Rows from block 4 of the encoder, named by matrix and row number. Rows with one number belong to one neuron. Each number is 128 + 32 x the weight over its row's rms, rounded and kept within 0 to 255. All counts start at 0. Numbers have three digits each. After the name is the row's rms in percent of the matrix's.
# fc1: MLP up (encoder.blocks.4.mlp.fc1.weight, 960x160), inputs 0-79
# fc2: MLP down (encoder.blocks.4.mlp.fc2.weight, 160x960, transposed), outputs 0-79
fc1.446 088:157167079110188160117164119119131161158141127154121181088077153101139136140126143169153158153106142135093154136125099095114089086142131162138143165164108062143167111134066194077152139115138158099159148119111064095101081118150161129113162132
fc2.446 097:073106177129118140131162161098155148097082119100134140115132160102130151121172105207138154214131098125189119084099155121110181144090130134129138104150121078137156189150125133154066097169056089081157160146093168148096134168103107088135144115
fc1.447 119:122177106140130090178145095087140111153107142116111089079160150168129116136068182158071159127142131172144103182181067104116157169114118161149113146124100166128084088133120142116120126128122069090102109145125117122180116125129102124152071171
fc2.447 108:140137137096074066120125111179164177128177149129158118072100138095116142115105160085176161158062168168158174075072135124119109198128138124086102065086160121115178071089131154104102148105110124117067126126086119102104165150111137161111124169
fc1.449 112:140195146168146157089094131143133146172125172154161138133116130115154133109070116106135095102111079139098089169227077089121067157119124173158114120163113105131149101147122132149106133138128098114161090107125129052144155097113113191145113140
fc2.449 121:171109121137174124146119073119110113107123164140100147112160124105122101174153105105140082109092092160164159178181122142109155055156151156160099112140160090069102093157067104160115130097133114171072137087129148132102098142125132175125129074
fc1.450 091:071144172160127167181147148130113085096106132139136090126152125142162089153152084205122167135039110146153137105092081143107141134127105141162125184135146156079169050127119128145085131094142191094128109127107139182102148175092106100163130174
fc2.450 100:155133121103163095199147125154109101212149153137105096098068147114132102122120138181121121151124143101175120094161094200166114132166082117146149153096102128125214096151150174061112155105148130102127169182153150188166160164133128154114111157
fc1.451 094:151122065133149098094172109125125157136123109111086165107134170106130136158108135135105131131148133108102142142065106139113109142205095179071224123099094110118085069158146087090109123104140113169079117168128144139155161132136129186118121156
fc2.451 089:137132127154073094133124164140111108111103061163173121096069122110112173085070078084134097124103116076150070127085093102173136152116154113121148152133115100123183160164173148137115113141139086159122134183138188097124099200163158167088090111
fc1.452 115:136107148121165085087163112147151185149044130134105125140122113141106112081101162210093129161148099126138066200113103097099135151130157152131129107180116139135104110103147135139112207138166097110132163139171132152114097124130204161149128108
fc2.452 123:133064102078155149127146063153123153167105126089131095176099141123101100126115122130074199121127106111132168102093139075105122091092100136145111162147108104151115098182118146148166116124120185203121115145110118123165071089124082159081118092
fc1.453 105:109139099095117127120129101175123085046131156134106088103163089130127104124114147145101147125111125161147162124099135135115103154105119184069179122112154169150101221134092086139104115105159114142091119093133114124173112130059165169148163146
fc2.453 108:117211156147112090160059139117142128176125149109096205155135167124127132144156123134135156182142153187123139132097124109096178153134096158122174101050133177122087118102145125136147144136095107127130144115102119131109113120168139134139129129
fc1.454 102:164136161118158151077136140081132104103130147176155106142128156075139119147138078080159178104132067112093132129098036143127102164130112131133143071107159126098129090156121125140081179124140107108118065182130156153138129101122122152131153151
fc2.454 116:149153124109129177087091148093129129133151156100080154159164107187136142084159131167112160159120028100121134147200134140181080120162120128133158161192125140102123122145134139137146141139144160179143076055164098163155125127161128144046159166
fc1.455 104:123102164206135104096090088106150119129129114141134073114117126113117111132156135185143105177132153177111142088075102140117082141124144178099113151138132068170083162172169131155086147108133115104108124130143201150037099142130160146120202139
fc2.455 103:104149100118131128088106126127114163114074136161083104126094181198117148168162132149098153120082099123163133122196157087155118194123041113167146138150134122106107193134100111105124110154114086095163124136138093166153136092149127118097039133
fc1.456 091:117105123133121094102132139170134139133118120121105085151145158201069112104086180121045140175129152090118129174099101106063134095117118118119168121104099144043128106092132113123102096153174123124119104160100184140157091170116110110112050172
fc2.456 078:139084094124147130084138112104085151160113134147211168148142092093132116127093197155104183134132155128086059170039069083099150106152189170145117138135152129149122102154088097117129150090122183135129071120102176080122085110135101152143117101
fc1.457 020:144160094137165097151151059113081125129133185155122118215095123129128185166137047074144123116068153171127122126098138115124099143114130121136138092158117173082145106073147090075128162111125190113160125127136151142171100150169148169169109119
fc2.457 024:165137114157143092129139168152111118132111169144181124144148140116112156034126101175120127171140165130128143114136165147147115177102105126120118068132118109131177099104091134131133199121143165122133094082156137113101084148156117076128114188
fc1.458 008:117111109153146150096098162105160172162144146159100126128109043126124098153118126130144125167180124199181114122087128147119130121109154146107094129131173168124125086146125140064118134097145102153091085116054183118155077173108144158109131151
fc2.458 024:132140134163137105127102152108140115131129161138158145121119118116112160014134120205126106142152148132109122118118162140150108199131125152148105138117121102147165132125092129133140153106136166147134101114158112105144089144149114067118111160
fc1.459 098:119144127108145169135089109148132184159112105103097083111096118116150122099178115166142124155117097239120144122163104167140161149125129115161122158086122117114088120168122109116061113087121170151160142185104137138116125118139133115106151162
fc2.459 108:097152115153186185087119140143114131065119145134125051120101165163089082146128093140109110114146140075201124153077136164154105087172109113123095138132108121098143132154163061162084105124113149132185148095155093111181118119101104093105142061
fc1.460 094:143090118121151120091173157147114132181171156113131116062083097158133140172034107083147076131108150072150110132108145094165118181164129139175137091160084162118160128098080131146107150075149173142110095143155092161177141180148223114169130119
fc2.460 100:168168175118194142158138137068120145122097087145138070101184161174095148163077117127132107151107162068121152128146130146166117159074105125141094093125128159151091087146091123120159161150062162136153191143127156214051153199127167110115116119
fc1.461 040:129135090139182151124158093133118156153112136117103149179138091172144125127094094122135102162141070158125145182104129149091177174135133127111156088150120191034180122122129111137133105136164163168146049141119119089140110217133117080158095203
fc2.461 036:139168130166189096139137126118141083126159142188147133107099132137149136038157128182088070144150164146110158169136179103118103145161101120166082101097137154197155130122112125136121196104115126119117117133106101155136152203122147098124140140
fc1.462 126:154101100112095180082088066137148132091122148143107137140115157195173127141094148210122117192141127102166137093156191134104054111125132131125115148188113147157135159122168104139187115103131176142128171114138074148094128160135090086162096121
fc2.462 114:157152098097109159143097127136088136073119118106168155137112092118120116047123138120177165129111022119145113115191104152138157105118126137100141154087140129045133151092193132107146092099120082128130106117114134117118143118112149211110087129
fc1.463 007:167151118172066126158148130183172151119038135094114101130143119106109145175100148132118124129065146161156132087142114152154136164109113131152064116151136155138122085100089111103144145085133123200151156087116092126100104146125102152120129140
fc2.463 022:115143117192138101132093157110122123120138157130157149120135145119127147020129108203091113168128147114116119116117152122144142192147122154152123118106124103162164153121101134137135136108092174154116100091127141121153085108160116077132115168
fc1.464 094:137214132144115136145133070105090125075107078138102128155138151115153098091180195170110171139100143101078105166161150099114069153099089100140110104098148161099095142095169096077116090205182155129147154149056111154121104082087131157096104131
fc2.464 104:159101104100092076104146087148165093137060160094132106135158106083104129139087079106106125094120126099158166141146116065179129133122108142150164141131110142125069095143125144126159107060111137114142182167140166090104120172176076063174093155